{"model": "CTC image transcriber", "image_size": 32, "tokenizer": "char", "hidden_act": "relu", "avg_pool_shortcut": false, "widths": [64, 128, 256], "init": "kaiming_normal", "beta2": 0.95}
Rows from block 6 of a small CTC image transcriber, named by matrix and row number. Rows with one number belong to one channel. Each number is 128 + 24 x the weight over its row's rms, rounded and kept within 0 to 255. All counts start at 0.
After each channel's rows are labels from the 100 images, of 14976, where the channel reaches its highest value: "strongest on" is what is common among them. Only what is clearly more common there than usual is listed. The data: numbers of one to four digits printed on busy colour backdrops. In brackets: how many of the 100, against the usual share in percent.
# convs0: first 3x3 conv, stride 2 (model.blocks.6.convs.0.weight, 256x128x3x3, each kernel summed), inputs 0-127
# convs1: second 3x3 conv (model.blocks.6.convs.1.weight, 256x256x3x3, transposed, each kernel summed), outputs 0-127

convs0.171 [ 59 150 146 137  93  90  99 137 145 152 126 121  71 131 131 119 164 160 114 141 130 116 132 123 112 139 109 126  94 132  94 133 146 129 131  96 187 103  99 101 122 110 102 139 124 133  78 134 150 139 116  96 112  85 130 125 131 152  70  83 155 139  82 157 142 101 158 141 130 149 107 136 175  94 118 133  78  97 159 115 136 126  78 111 126 140 148 145 156 158  89 106 119 120 114 145 137 131 121 131 130 118 116 115 128 125 133  95 110 141 125 117 112 101 110  92 132 122 129 137 119 128 144 142  92 117  70 111]
convs1.171 [120 143 120 138 116 126 117 123 137 148 156 151 130 131 130 185 135  98 123 136 139 148 134 154 125 125  86 120 166  95 127  68  52 104 187 135 126 143 134 108 133 138 152 141 128 122 146 153 154 149 121 138 133  90 120 156 103 119 100 135 152 119 130 140  77 136 152 137 120 157 155 131 136 114 120 128 116  94  94 140 144 126 103 140 145  99 129 119 121 129  47 147 130  80 134 152  72 120 129 133 136 142 147 150 111 141 136 137 121 160 139 114  86 119  86 112 155 114  87 122 146 135 145 127  79 114 164 136]
strongest on: length: two (61 vs 25.2); the digit 3 (56 vs 23.1); last digit: 3 (37 vs 10); first digit: 3 (37 vs 10.7)

convs0.242 [123 105 153  85 153 120 151 117 103 108 106 151  78  90  95 146 139 126 142 139 114 150  88  79  98 158 129 102 142 109  93 134 127 178 103 122 112 119 185  89 121 150 135 116 115 137 100  77 119 112 150 122 104 121 159 132 144 102 111 107 109 114 111 120 168 143 120 121 146 117 138 127 140 113 128  66 117 120 109 136 143  91  79  92 138 135 117 111 131 116 145  99 127  89 174 129 162 122 123 165 155 138 133  64 126 151  93 107 138 133 116 117 154 121 102 131 127 151 137 113 100 129 116 162 142 142  83 123]
convs1.242 [153 111 101 129 135 109 135 146 130 138 159 110 170 108  98 152 123 100 153 166 147 128 165 136 142 152 125 119 144 124 123 128 121 132 179 140 129 203  76 139 149 139 146 142  88 172 154 124  88  97 129 111 147 160  94 103 162 187 129 126 104 146 101 127 150 126 162 148 139  65 116 154 101 188 116 141 130 111 167 136 123 124 161 147 104 172 158 135 129  99 128 156  99 141 125 105 125  86 143  61 101  98 123 135 144 147 145 167 107 180 131 126 135  95 127 121 130 160 120 132  96 143 161  78 156 169 101 108]
strongest on: the digit 3 (84 vs 23.1); last digit: 3 (64 vs 10); length: two (55 vs 25.2)

convs0.186 [111 151 151 123 143 128 138 136 151 159 110 151 145  56 137  90 165 148 120 124 129 114 152 147  88 117 165 149  96 109 128 147 133 161 145 124 154 137 126 102 155 122 143 166 122 110 159  99 156 152 120 107  87 108 127 114 120 191 123 111 135  72 104 123 145 113 133 149 168 149 139 132 153 112 112 116 106 143 128  77 137 141 102 150 120 149 118 162 169 159 129  98 132  75 130 152 105  91 158 103 145 124 143 127 106 139 111 151 119 146 121 163 134 131 130  62 111 111 171 149 142 111 124 164 107 118 128 126]
convs1.186 [105 112 101 113 109 117 125 129 139 139 147 146 148 139 104 166 137 116  97  99 115 139 119 134 132 108 115 117 131  58  96 104  86 127 159 146  98 145  87 106 104 155 144 145  95  93 137 135 135 131  91 140 123  89 138 150 103 104 103 128  82  84 136 122  80 108 139  84  75 123 139 128 117 125 168  75 103 122  89  95 126 102 114 123 164 134 131 127 118 123 111 131 142 105 128 177 105 128 132 136 129  99 118 119 122 143  94  93 138 168 141 105 110 115 114  98 158 128 141 138 128 131 110 108 131 143 177 185]
strongest on: the digit 3 (48 vs 23.1); the digit 7 (47 vs 22.5)

convs0.253 [173 121 145 111  71 110  84 127 133 159 147 132 153 146 105 104 176 116 144 129 101 118 156 105 132 139 133 141 140 154  90 112  87 126 123 106 133 154 107 107 115 122 112 105 136 197 140 136 146 137 117 118 149 183 124 191 127 105 134 174  81 141 128 138 125  91 158 121 153 134 134 163 101  90 116 149 142 141 168  96 144 114 112 147  99 115 115 170 136 112  92 130 151 137 160 141 146 159 140 173 139 128 133  83 134 150 125  93 117 110 165 101 117 128 109 148 115 143 142 113 110 140 126 138 164 143 115 144]
convs1.253 [121 109 117 162  63 131 140 144  81 138 150 105 118 141 184 167 113 135 123 132 163 120 119 118 164  94 107 142  88 117 160 154 106 141  81  60 148 129 101 125 144 163 114 124 104 139 146 138 110 135 118 126 151  95 133 134 107 144 109 149 146 143 145 118 142 123  92 151 160  90 130 151  73 130 133 102 136  85 135 137 129 139 107 149 147 143 106 139 133 144 142 104 112  83 132 104 124 112 130  98 122 138 145 175 135  85 139 164 144 109 164 111 151 153  79 106 144  83 125 135 127 118 168  89  92 131 143 122]
strongest on: the digit 1 (95 vs 22.5); last digit: 1 (57 vs 9.9); first digit: 1 (55 vs 10.1); monospaced (38 vs 17.1)

convs0.178 [130 102 144 126 111 127 100 121 126  96 125 123  96 143 106 102 150 123  70 130 169 118  90 119  90 112  75 118 182 157 105 136 126 147 108  95 130 119 163 106 105 156 102 100 130 144  77 125 102 100 128 122 151 137 150 100 161 104  96 101  87 139 135 133 148 112 140 101 123 122 121 134 159 117 143  89 103  86 125 100 130  90 130  64  90 121 125 148 110 130 136 133 162 121 155 118 119 141  90 173 129 120 129 116 132 122 155  91  99  61 133 114 131 121 104 151 135 110 113 129 124 166 127 161 148 134 120 114]
convs1.178 [164 144 108 111 125  86  98 131  88 117 127 122 156 113 129 168 126 114 183 112 131 129 156 118 146  90 114  85 129 134 103 123 126 107 163 147 159 136 134 127 149 142 135 144 137 134 135 113  78 122  89 126 139 132  72 106 188 170 114  90 119 149  94 150 175 107 134 142 148 104 115 126  64 172 131 135 121 121 142 120 115 121 154 121 124 143 154 137 158 104 145 115 132 127 104  69  76 114 106 146 123 105 117 145 116 130 126 136  99 146  97 121 141  94 164 112 147 156 131 150 130  77 142 142 144 116  98 152]
strongest on: the digit 1 (97 vs 22.5); length: four (54 vs 25.2); last digit: 1 (34 vs 9.9)

convs0.128 [138 132 120 123 115 102  95  98 127 150 121 122 119  79 136 137 109 147 117 151 145 113 133 114 161 131 121 107 111  91 120 108 115 168 114 109 119 146 126  84 135 116 160 157 168 136 112  91 113 112 136 124 119 133 144 105 122 154  98 133 121  84 113 116 125 141 132 112 121 154 156  88  84 140 136 206 132 137 132 151 117 115  74 148 119 135 107 153 128 107 159 107 177 154 170 133 144 127 112 106 166  65 100  94  79 149  75 122 126 138 110 129 148 142 137 115  90  99 153 102 103 132 113 152 107 143 164 123]
convs1.128 [141  94 171 100 131 121 121 132 149 139  83 135 111 104 133 114 137 109 122 163 132 169 109 143 132 126 139 133 142 148 109 113 129 107 113 120 115 180 153 149 159  60 167  94 132 145 100  99 126  79 135 126 123 145  88 141 168 147 150 102  97  71 106 121  75 105 102 104 172 133 111 116 165 146 117 139  98 107 157 153  97 128 171  88  84 125 106 109 118  98 119 112 127 162 114 127 140 124 125  95 122 114 167 130 108 163 147 112 118 119  96 117 111 119 139 156 147 141  88 116  71  79 170 110 101 132 120 118]
strongest on: length: two (80 vs 25.2); the digit 4 (55 vs 23); last digit: 4 (51 vs 10.1); last digit: 1 (30 vs 9.9)

convs0.249 [123  77 112 105 113 130 133 109  94 127 138 211 105 111 105 183 140 135 122 110 144 136 122 114 124 184 127  70 153 130 128 132 142 136 152 141 147 110 152  68 161 154 163 116 147 104 156 141 122 143 134 149 114 148 142 132 133 123 111 110 128  88 106 118 133 137 132 116 193 100 153 108  77 126 125  96 149  94 127 109 118 106 133 151 160 128 137 109 118 141 142  83 118 121 131 113 146 171 124 167 137 149 112  97 124 126 130 133 169 124 142 108 165 111 118 150 127 156 139 112 141 157 123 149 163 176 128 114]
convs1.249 [ 97 138 141 147 160 104 135 113 122 138  89  96 119 105 123 146  99 132 129 141 126  88 124 141 102 111 118 113 123  79 140 112 101 120 127 131 162 153 117 132 134  79 117 188  99 174 183 185 121  79 111  99 135 164  81 110 114 144 125  99 162 144 139 161 129 144 111 147 108  87 136 127 123 146 102 151 127 123 167  76  94 151 133 122  86 124 146 118 115 154 125 117 112 125 110 106 110  87 156  89 131 106 175 103 129 126 155 197 130 138 111 116 134 129 116 150 129 136  80  94  88 147 135  84  90 130 113  94]
strongest on: length: two (80 vs 25.2); the digit 6 (56 vs 22.9); the digit 4 (48 vs 23); last digit: 6 (48 vs 10.1)

convs0.132 [112 152 129 124 130 124 118 109 136 133  74 161  77 106 147  82 135 134 116 127 121 146  92  98  84 152 167 105 182 113 136 119 134 113 140  94 131 102 151 162 156 145 142 101 114 110 151 118 141 120 108 152 120 170 165 130 128 127 159 126 145  70 118 131 167  93 117 146 155  82 133 146 140 124 124  53 112 110 125  63 148 121 112 135 140  92 144 125 133 145 128 126 132 101 125 154 128  97 145 135 116 168 161 100 143 120 121 155 138 126 120 127 169  77 127 165 125 148 110 118 128 112 115 120 125 143 145 158]
convs1.132 [119  65  48 110 129 126 135  88 123 120 160 108 175 128 106 157  96 121 118 114 139 133 138 101 117 132 115 129 141 108 118 140 101 114 148 124  91 110  80 110 149 164 115  92  77 121 114 125 101 122 101 126 119 126 163  77 120 124  98 115  76 118 120 113 136 108 168 135 110  95 130 126 108 140 156  81 138 135  99  73 137  76 102 137 126 123 152 118 136 125 126 120 123  91 103 151 117  89 136 103 133  96  89  61 103 128 115  99 124 153 144 142 118 108 154  98 133 120 156 146 116 133  92  96 131 121 159 169]
strongest on: the digit 3 (88 vs 23.1); length: three (52 vs 25); last digit: 3 (49 vs 10)

convs0.187 [123  93 123 115 108 122 105 123  83 141 129 213 120 123 103 160 116 144 128 116 118 156 107 119  74 162 138  93 140 118 126 139 127 155 155 132 108  98 162  94 174 138 155 114 112 107 154 128 126 151 154 138 117 134 126 125 133 106  97 111 119  94 111 104 164 108 121 113 184  87 143  75 106 103 122 100 149 129 135 111 132  94 107 139 172 122 104 128 112 140 132  97 100 112 157 112 148 160 116 166 125 154 117 112 152 138 141 125 164 140 150 105 167 103 123 146 107 143 132 109 121 164 120 133 168 181 112 115]
convs1.187 [110 151 120 139 157  93 135 118 119 145 100 122 137  92 113 140  98 117 137 161 108  89 133 136  87 123 116 117 133  90 149 133 105 132 150 132 158 156 100 135 146  88 110 196 102 181 179 171 106  88 120  99 146 164  92 107 133 156 116  92 142 142 137 147 153 155 133 163 106  87 130 124 115 135 113 157 124 130 149  88 105 126 139 132  80 148 155 126 113 144 124 119 114 129 114 121 136 104 167  84 136 106 141  77 139 122 169 214 135 137 115 128 155 118 121 139 132 141  82  94  92 139 110  94 111 131 119  99]
strongest on: length: two (81 vs 25.2); first digit: 4 (27 vs 10)

convs0.226 [115 105 126 114 153 129 137 130 117 122 145 177 111 137 119 170 119 122 109 121  80 156 125 104 116 162 130 120 148 135 131  95 123 175 131 120 136 127 171 121 152  73 121 120 158 102 124  95  91 122 115 131 111 125 137 128 134 110  88 110 101 149 131 128 118 179 158 100 159 122 169 105 136 142 129 118 167 108 140 103 152 132 124 109 171 126 118 140  99 106 112 100 114  76 167 142 144 157 103 149 128  79 181  93 166 132 162 149 168 105 134 115 123 131 115 170 119 168 169 116 127 130 137 100 127 142  76 138]
convs1.226 [143 129  72 134 182 105 105 124 105 132 154 108 141 104 112 143 150 147 135 130 144 108 154  84 135 120 103 114 147 106  97 131 125 111 144 141 166 128  96 154 144 142  88 158 114 126 171 157  46 122  93 156 112 152  86 144 175 115 139  98 124 145 116 144 125 165 135 114 145 137 105 131  89 109 104 149 106 137 154 109 131  91 141 145 126 121 135 138 149 159 137 130 112 119 124  75 109 143 119 116 143 133  92 113 122 105 119 186 115 114 106 113 126 133 124 131 145 135 136 127 142  71 112 127 100 147 103 130]
strongest on: the digit 4 (97 vs 23); last digit: 4 (76 vs 10.1); length: three (51 vs 25)

convs0.6 [126 152 138 126 165 164 150 141 126 118  80 130 134 134 128 131 132 134 148 140 120 150 162 130  84 156 125 171 157  82 118 107 130 166 139 123 110 142 119 158 111 151 139 126 130 135 131 136  97 109 112 200 147 164 143 124 127 112 145 159 170  65 136 136 129 118 106 128 122 109 128 146 180  82  90  85 143 136 128  93 102 150 130 129 123  89 183 123 108  99 123 170 133 113 123 121 193 117 125 110  75 193 138 135 129 115 120 132 127 123 119 114 127  99 140 157 107 126 126 113 130 124 138 106 146 145 151 125]
convs1.6 [109  82  93 113 147 144 126  49 109 164 137 104 145 104 114 129  78 137 123 131 131 127 130  89  46  99 151 121 144  91 153 161 132 133 148  98 159 109 112 130 147 124  86 106 101 145 105 119 100 127 148 107 118 143 166  69  92 162 136 121 145 108 119 103 120 143 120 148 133  85 107 114 114 146 160 101 141 110 124 107 113  99  89 137 148  94 144 127 175 118 125 136 121 144 115 191 137 124  83 105 131 108 105  48 126 110 119 146 139  90 144  90 134 112 171 102  86 106 159 117 118 125 109 116 107 157 147 184]
strongest on: length: four (78 vs 25.2); the digit 6 (55 vs 22.9)

convs0.229 [127 163 134  72 103 123 129 147 132 111 103 145 120  74 141 114 189 147 160 130 167 115 155 110 122 116 142 167 161 112 101 111 120 123 121 126 140 145  84 133 124 160 159 122 141 131 124 145 109 124 153 161 146 154 106 123 104 103 134 162 142  90 128 144 135 103  78 156 141  97 122 168 136  96 101 136 116 117 131 121 123 126 116 113 120 126 180 119 115 140 109 169 142  91 131 123 149 143 127 116  78 176 109  86 107 130 100 136 118 156  88 110 150  59 110 147 102 118 129 139 140  92 129 116 144 115 157 162]
convs1.229 [122  91 120 148 123 134 133 120 108 166 136 144 126 129 116 159 110 131  89 127 146 101 134  98 106 100 150 121 134 137 150 142 126  91 142 124 153 121 141 131 162 156  94  87 105 126 101 138  70 149 131 118 111 190 131 105 147 156  92 108 129 151 128 119 136 120 131 129 137 104 124 135 116 141 175  96 153  98 169 113 135  76 162 146 148  81 134 134 157 156 118 174 132 125  90 138  97  96  65 110 136 129 130 138 103 139 118 111 131 119 127 112 121 130 145 109  79 113 142 125 123 134 153 141  97 161 132 183]
strongest on: length: four (78 vs 25.2); the digit 0 (54 vs 22.6)

convs0.33 [123 141 128 110 144 114 129 119 141 141 149 121 109 136  81 130 177 138 121 125 109  92 181 117  99  99  92 152 137 161 142  77  67 120 103 110 154 159  92 104 103 114 178 137 185 149 173 126 106 119  98 123 170 156 110 117 142 126 114 143 145 150 122 147 146  96 143 115 144 139 132 174  93 112 107 147 156  77 130 119 103 142 106 100 117  88 199 145  98 138 130 135 161 117 136 126 126 137  76 145  98 139 115 109 123 116 128 111 144 122 137 122 112 141 120 114 145 108 139 119  94 127 129 107 135 108 147 126]
convs1.33 [117 136 105 153 159 126 125 128 135  84  98 144 168 156 158 168 145 138 171  89  70 121 144 107 121  66 123  97 130 165  81 110 135 120 117 113 160 123 163 137 129 136 126 114 132 121 109 159  99 130 100 116 146 144 110 124 171 156 101  97 118 138 131 123 174 125 157 151 160 104 115 111 116 130 125 136 133 134 143 145  86 151 129 145 151 132 125 133 151 140 157 135 125 168  92 130  82 119 117 161 117 145 128 136 111 182  95 139 110 109  92 129 138 100 154 115 104 153 120 137 117  76 153 167 169 135  93 162]
strongest on: the digit 1 (100 vs 22.5); length: four (55 vs 25.2); last digit: 1 (34 vs 9.9); first digit: 1 (27 vs 10.1)

convs0.42 [111 133  99 126 141 102 117 106 111 131 114 151 117 111 102 138 111 143 145 187 138 111 134 137 171 144 153 125  97  83  83 108 166 174 145 134 131 141 133 119 149 165 151 158 151 138 101  85 129 126 100 112 106 105 123 111 113 155 124 110 123  93 129 115 108 104 135 134 132 156 146  90 140 102 130 205 132 121 148 177 114 131 100 139 115 136 103 139 136 144 120  99 156  96 168 114 133 146 125  98 147 107 101 101 100 151 116 118 122 143 105 135 181 132 119  97  66 105 137 125 101 149 103 149 126 164 169 104]
convs1.42 [161 104 165 103 162 128 118 148 156 130  95 122  97 107 149 136 169 142 128 175 110 174 105 149 125 104 135 138 149 134 121 140 140 131 125 119  88 177 128 166 152  72 146  81 128 153  74 101 133  77 140 116 132 160  98 167 162 163 166 101  98  78 122 102  96 141 134 132 167 135 135 141 153 151 140 114 121 138 156 150 121 137 178  97  84 142 109 125 125 115 121 105 125 166 104 135 136 131 124 109 133 120 164 121 134 143 141  96 146 122  92 124 123 142 122 152 174 153  91 116  71  79 179 101 102 153 131 133]
strongest on: length: two (89 vs 25.2); the digit 6 (56 vs 22.9); last digit: 6 (50 vs 10.1); red ink (32 vs 8.4)

convs0.102 [118 113 143 118 140 121 128 111 142 113 132 133  94 150 109 140 126 136  93 152 121 115  92  82  98 138 109 148 165 107 103 113 123 137 115 118 113 206 141 111 145 152 130 111 169 134  86  83 109  97 120 147 148 177 157  95 150 117 110 130 118 113 141 112 156 138 146  92 131 146 106 122 131 110 117 102 140 144 111 124 108 126 126  70 164 105 152 169  80 119 103 123 159 128 159 148 143 128 104 144 103 119 167  54 114 106 136 109 111 110 120 133 142 101 122 151 125 123 105 110  65 137 102 122 166 146 117 116]
convs1.102 [152 147  86 126 151  77 112 124  85  89 128  99 147 121 154 195 127 144 176 118 102 118 154 109 115 108 109 109 132 141  90 129 135 116 137 148 161 133 144 125 137 138 113 134 147 131 117 112  66 130 108 109 145 140  75 117 194 156 105 102 119 145 113 141 165 124 145 151 172 110 111 128  69 140  99 136 138 143 137 147 112 114 123 140 133 124 138 142 183 127 140 104 122 131 118  66 107 121 113 145 130 142  99 125 116 124 125 142 126 124  84 133 133 121 172  96 108 160 145 141 134  57 143 154 126 162  74 106]
strongest on: the digit 1 (100 vs 22.5); length: four (77 vs 25.2)

convs0.91 [142 124 160  61 125 122 122 123 152 163  92 148 141 168 113 166 159 128  92 108 113 121 120 134 118 158 104 124 114 114 143 121  96 114 146  94 139 145 126 121 123  94 176 128 139 121 209 110 103 135 157 163 118 111 139 133 118 115 100 142 127  99 128 164 139 120 150 140 185 138 152 138 119 102 106 101 154 159 153  76 150 133 102 128 110 138 123 138 131 161 163 136 136 122 176 144 126 110 126 140 175 118  93 107 140 136 110 145 182 130 121 106 113 136 127 126  94 133 175 171 137 128 148 154 127 123 159 120]
convs1.91 [ 87 115 149 127 126 100 131 150 139 118 119 103  95 154 113 117  96 129 156 104 140 124  98 131 101  99 133 109 118  99 134 121 126 124 111 116 146 135 121 116  95 133 115 140 127 140 147 156  93 163  64 145 115 180 106 109 128 176 139  84 126 135 196 137 148 107  95 178 119  84 132 169 105 131 106 105 142 117 186  91 103 111 152 127 138 136 135 141 115 172 142 100 123 172  85 103  87  83 121 123 142 130 148 105 137 142 137 154 102  92  94 148 168  84 107 144 105 155 116 116 155 100 112  90 121 127 101 130]
strongest on: the digit 3 (100 vs 23.1); last digit: 3 (89 vs 10); length: two (71 vs 25.2)

convs0.96 [126 108 148 145 144 105 115 159 137 152 132 145 145 140 126 111 119 156 140 116 136 109  77 104 116  85 175 142  84 135 142 153 127 117 156 127 140 140 118  79 159 126 111 133  96 125 105 171 144 103 120 100  97  71 100 125  85  96 161 111 166 159 125 123 157  84 161 187 144 144 109 142 105 134 143 120 104 119 178 118 106 194 134 144 116 107 127 152 117  98 106  98 127 138 153 140 114 134 124 105 124 121 123  97 143  84 154 146  91 158 134 137 134 148 116 122 129 104 172 109 127 127 132 111 114 146 163 143]
convs1.96 [128 125 135 142 118 131 139 100 118 115 134 127 122 158 100  81 107 110  74 112 138 147 101 130 102 135 102 144  95 101 101 108 106 109  77 105 121 166 100  85 125 136 124 131 126 148 136 112 146 150 137 124 120  93 137 100  82  75 107 154 114 129 107 132 106  93 114  77 115 159 137  85 135  99 109 127 124 144  39 134  81 130 100 138 141 104 128  89  80 130 112 141 117 155 152 140 127 125 117 123  85 118 136 122 107 111 121 138 116 110 151 123  90  98 126 138  97 109 102 109 131 146 102 114 128  88 145 126]
strongest on: the digit 9 (97 vs 22.3); last digit: 9 (68 vs 9.9); first digit: 9 (66 vs 9.7); length: two (61 vs 25.2)

convs0.48 [ 89 146 122 140 107 101  79 129 126 185 112 150 114 129 156 128 117 137 146 153 126 135 147 133  75 116 127 140 102 144 135 129 144 162 157 125 175 104 108 111 164 111 100 159  92 144 106 139 156 144 109  83 122 106  62 123 127 153 115  97 157 148  96 149 124 100 141 188 152 158 131 149 146  95 143 127 124  94 159 102 117 173  99 144 128 121 128 166 111 106  99 110 107 104 121 137 150 123 114  82  74 110 125 127 144 140 144 154 113 133 143 148 132 143 136  92  95 114 146  80 127 126 117 113 130 147 122 141]
convs1.48 [108 125 123 146 107 160 118 133 126 117 152 147 127 132 122 162 145  93 107 140 106 136 111 143 107 136  91 136 153  99 120  81  59 103 150 121 117 132 124 100 112 124 120 145 118 161 158 156 138 124 145 129 117 111 147 136  80  98 112 109 137 128 112 134 124 121 165 120 119 136 150 105 158  94 106 120 115  95  88 131 117 129  77 138 144  88 119  66 152 122  78 140 102  96 135 211 109 120 140 110  92 123 133 137 125 130 138 133 131 133 121  90  87 103 102 117 131 108 116  95 115 126  99 101 131  56 130 118]
strongest on: length: two (62 vs 25.2); the digit 9 (57 vs 22.3); the digit 8 (50 vs 23.3); last digit: 9 (42 vs 9.9)

convs0.52 [104 134 169 107 135 127 127 167 155 128 125 111 115 104 105 129 139 183 129 140 139 141 125 177 132 103 111 123 124 142  84 117 156 219 105 112 174 141 131 154 123 131 118 152 145 149 102 103 138 118 163 156 107 126 110 123 155 139 107 111 120 118 122 158 198 128 136 120 125 156 160 121 144 105 109 131 139 111 140 131 122 132 103 168 119 152 191 129 144 131 117 148 158 125 113 120 163 139 142  93 155 137 151 132 125 124 141 102 119 164 116 161  94 140 170 108 139 107 203 125 143 116 103 119 122 104 114 129]
convs1.52 [132 127 135 134  74 164 123 134 114 146 145 103 165 125 112 152 132 107 111 112 156 115 128 134 158 139  73 129 166  66 106 102  82 134 166 137 105 188 118 106 151 138 104 125 131 132 148 124 124 128 140 118 165 104 137 181 134 125  92 117 118 128 125 115 136 103 137 137 134 167 142 131 117 140 128 128 109 147  75 159 101 126 119 162 142 123 137  99 159 127  95 132 131  97 141 164 132 103 135 127  93 138 151 164 110  71 115 123 108 139 135 124 131  92 133 130 100 109  80 113 132 129 136 126 125  83 140 142]
strongest on: the digit 9 (100 vs 22.3); last digit: 9 (62 vs 9.9); first digit: 9 (31 vs 9.7)

convs0.165 [100 149 145 103  90 118  89 107 114 123  84 118  90 153 126 104 169 112 115 137 121 114 137 136 105 111  90 142 154 116 106 134 119 127 148  90 140 106  93  82 140 131 108 164 138 134 156 123  95 142  90 134 128 114 124 106  95 144  95 163 148  93 107 149 122  94 135 157 166 156 137 127 144  84 140 144  83  87 180  83 150 170 135 116 142 153 147 129 153 139 148 160 124  95 133 138 123 141  90 119 118 116 168 115 152 142 170 114 121 129 125 131 110 132  97 122 110 121 147 157 115 122 113 117  99  90 167 177]
convs1.165 [107 132  75 103 147 159 153  79 140 160 141 103 129 129 125 154 119 123  97 120 113 100 125 130 124 136 117 119 188 141 101 122 119  89 185 156 117  84 138 107 138 137  40 113 132 155 138 129 135 134  84 142 106 130  91 160 163  75 142 102 140 136 149 123 128 126 138 133 119 126 104  91 136 128 156  99 136 119 119 103  91 143  87 112 135 124 152 129 159 134 125  84 149 135 123 141  84 126 121 136 163 116 144 147 108 110 125 160 159 154 114 123 130 102 163  81 143 127 142 112 127 129  74 149  95 125 156 185]
strongest on: the digit 4 (85 vs 23); first digit: 4 (37 vs 10); last digit: 4 (33 vs 10.1)

convs0.155 [145 112 140 110 131 173 106 148 132 142 105 127 147 107 126 101 143 129 119 132 102 105 147 148 101 118 121 170 153 103  82 130 102 185 142 134 149 165 100 108 123 116 102 119 118 180 130 115 157 114 109 187 166 160 135 125 116 141 119 132 118  63 130 149 128 161 121 138 123 162 128 160 184 124 147 129 144 106 142  84 143 153 154 145 160 127 135 152 114 119  83 140 133 112 141 138 160  68 121 123 135 141 124 109 107 131 110 145 117 131 142  94  92 178  90 127 118 147 130 154 121  89  91 132 134 122  91  98]
convs1.155 [160  63  74 140 114 147 128  90 158 139 144 134 179 124 145 173 100 133 126 120 114 124 145 105  98 150 134 141 148 105 137 139 127 151 135 124  98 137 103 143 159 162 120  80 108  98 111 121 126 144 127 134 133 118 169 117  84 116 118 120  97 135 139 109 125 100 134 118 155 148 138 118 116 162 127 104 128 128  66  96 134 123  81 150 148 115 110  90 153 150 153 149 114 115 129 169 142 104 159 114  89 107 129  81 132 144  79 103 135 113 128 137 101 152 136  69 165 122 162 118 137 167 123  84 105 131 165 137]
strongest on: length: four (98 vs 25.2); the digit 2 (57 vs 22.4); the digit 5 (56 vs 22.7); the digit 9 (48 vs 22.3)

convs0.103 [121 100 129  79 107 111 112  94 118 159 138 106 162 187 135  95 158 123 111 156 100 132 124 108 123  93 120 143 113 151 159 100 119 135 159 139 119 117 103 121 102 121 126 137 109 167 130  94  79 112 143 112 107 117 121 107  91 115 135 150 138 165 136 131 123 103 103 178  99 160 104 141 138 103 142 116 117 115 160 121 108 183 119 152 105 114 158  90 147  94 134 102 118 120 168 102 108 144 109 107 124 134 132 105 133 106 171 132 108 154 143 128  91 146 125 116 127 111 182 120 103 105  96  89 153 104 177 163]
convs1.103 [152 164 122 141 134 139 141  94  94 112 146 160  92 141 108 140 112 142  80  90 135  91 148  75 136 151 128 165 121 133 147 120 101 119 104  80 173  90 139 102 129 138  84 133 165 145  98 111 143 145 125 117  85  62 115 107 104  94 106 130 104 157 114 162 154 125 127 122 132 159  88  92 134 115 136 136 132 118  67 116 102 126  85 141  91 139 142 148 114 146 123 135 118 132 169  95 134 112 127 155 129 131 136 148  85 102 140 165 150 116 158 117 114 165 147 145 146  95  85 111 131 153 122 168  97 111 120 167]
strongest on: the digit 4 (59 vs 23); the digit 7 (50 vs 22.5); first digit: 7 (43 vs 9.9); last digit: 4 (40 vs 10.1)

convs0.83 [143 192 152 107 127 138 139 129 138  99 127  94 127 122 123 100 110  87 123 158 113 136 133 159  74 115 138 173 164 131 107 157 117 155 176 111 106 112 123 104 120 152  80 145 110 146 153 128 126 124  92 158 111  89 150 108 124 170 130 124 124 116 159 135 129 123  95 140 132 140 167 117 170 124 123  92  99 136 146 104 130 140 133  99 137 118 144 149 133 135 179 177 149  92 162 139 176 132 119 128 121 145 174 136 166 173 150 114 113 132 110 134 129 142 126 128  96 147 114 160 129 110 120  82 138  99 148 172]
convs1.83 [ 77 105  62  97 133 147 132  78 134 138 136 103 127 133 129 143 109 139  69 117 146 142 136 122 134 145 105 107 161  95 110 153 107 134 157 140 117 123  92  98 103 154 118  96 114 135 114 134 129 114 119 130 149 114 139 134 101  81 119 122 101 147 140 129 124 131 135 102  72 117 122 135 108 158 181 120 150 125  80 112  87  84 102 150 140 134 130 139 135 147 131 125 126 103  92 157  92 126 117 115 150  87 121  95 114  91 128 112 128 136 139 116 108 129 146  89 115 129 116 133  91 145 110 116 122 146 167 202]
strongest on: length: four (76 vs 25.2); the digit 0 (61 vs 22.6); the digit 6 (51 vs 22.9)

convs0.145 [116  88 135 138 138 124 127 129 136 112 104 126 170 122 121 117 112 123 124 125 124 112  96  90 159 119 121 114  96 112 157 105 133  90 122 170  64 120 110 147  78 138 146 117  69 168 100 101 108  92 152 113 117  75 112 119  94 126 138 136 140 118 169 106 148  95 105 116 113 121 127 102 131 112 129 103 100 122 117  95 133 146 147 126  87 138  89 111 148 137 158 135  91 140 106  82 143 103 112 113 162 129 103 120 103 120 129 141  87 178 150 168 102 125 179 111 118 102 104 133 116 130 102 128 109 145 133 173]
convs1.145 [132 146 122 123 129 123 128  98  80 128 153 118 126 140  87 147 136 143  75 115 154 113 137  93 130 171 129 169 135  96 121 149 136 111 118 127 149 105 102 100 153 166 122 124 141 133 133 122 119 149 130 140 102  90 123 137 111 104 138 176 156 117 136 121 117 118 126 114 122 148 120 105 114  67 127 173 154 140 109 139 131 141  84 149 131 136 139 160 132 119 111 112 129 110 170 102 143 150 134 152 126 143 105 133 163  60 159 161 159 133 158 146 142 164 144 125 149  82 108 141 174 159 133 168  92 146 129 134]
strongest on: the digit 4 (100 vs 23); last digit: 4 (39 vs 10.1)

convs0.117 [162 120 146 131 114 168  96 128 135 148 145  83 111  83 142 132 122 136 106 142 155 140 112 124 121 130  71 104 137 115 101 143 144 183  94 109 133 135 136  88 115 140 105 131 146 145  80  90 155  98 142 104 102 118 175 124 126 144 123 138 110  80  82 148 140 152 123 115  96 147 126 119 130 121 124 166 106 139 111 137 135 120  82 136 113 146 125 147 154 134 158  81 168 171 135 120 162 146 117 118 157 103 122  63 105 138  91  73 132 129 127 131 123  99 120 136 131 100 156 130 117 147  99 165  99 140 111 124]
convs1.117 [150 149 137 107  87 120 113 142 131 143 139 135 140  99 100  95 133  89  70 182 129 174 117 159 163 169 121 133 127 156 107 121 128 122 125 140  99 166 127 146 153 114 132 113 167 140 112  92 134  88 142  88 138 114 122 139 114 139 179 113  78  96 119 124 104 108 101 130 102 135 129 118 131 148 108  98 108 136 120 154  94 131 154 131  87 137 120  96  91 113 154 117 143 160 113 101 134 125 166 130 104 102 130 115 134 113 103 115 108 143 124 138 130 122  75 145 130 135  94 128  81 138 112 153 104 134 124 111]
strongest on: the digit 3 (74 vs 23.1); length: four (69 vs 25.2); the digit 2 (59 vs 22.4); first digit: 2 (28 vs 9.3)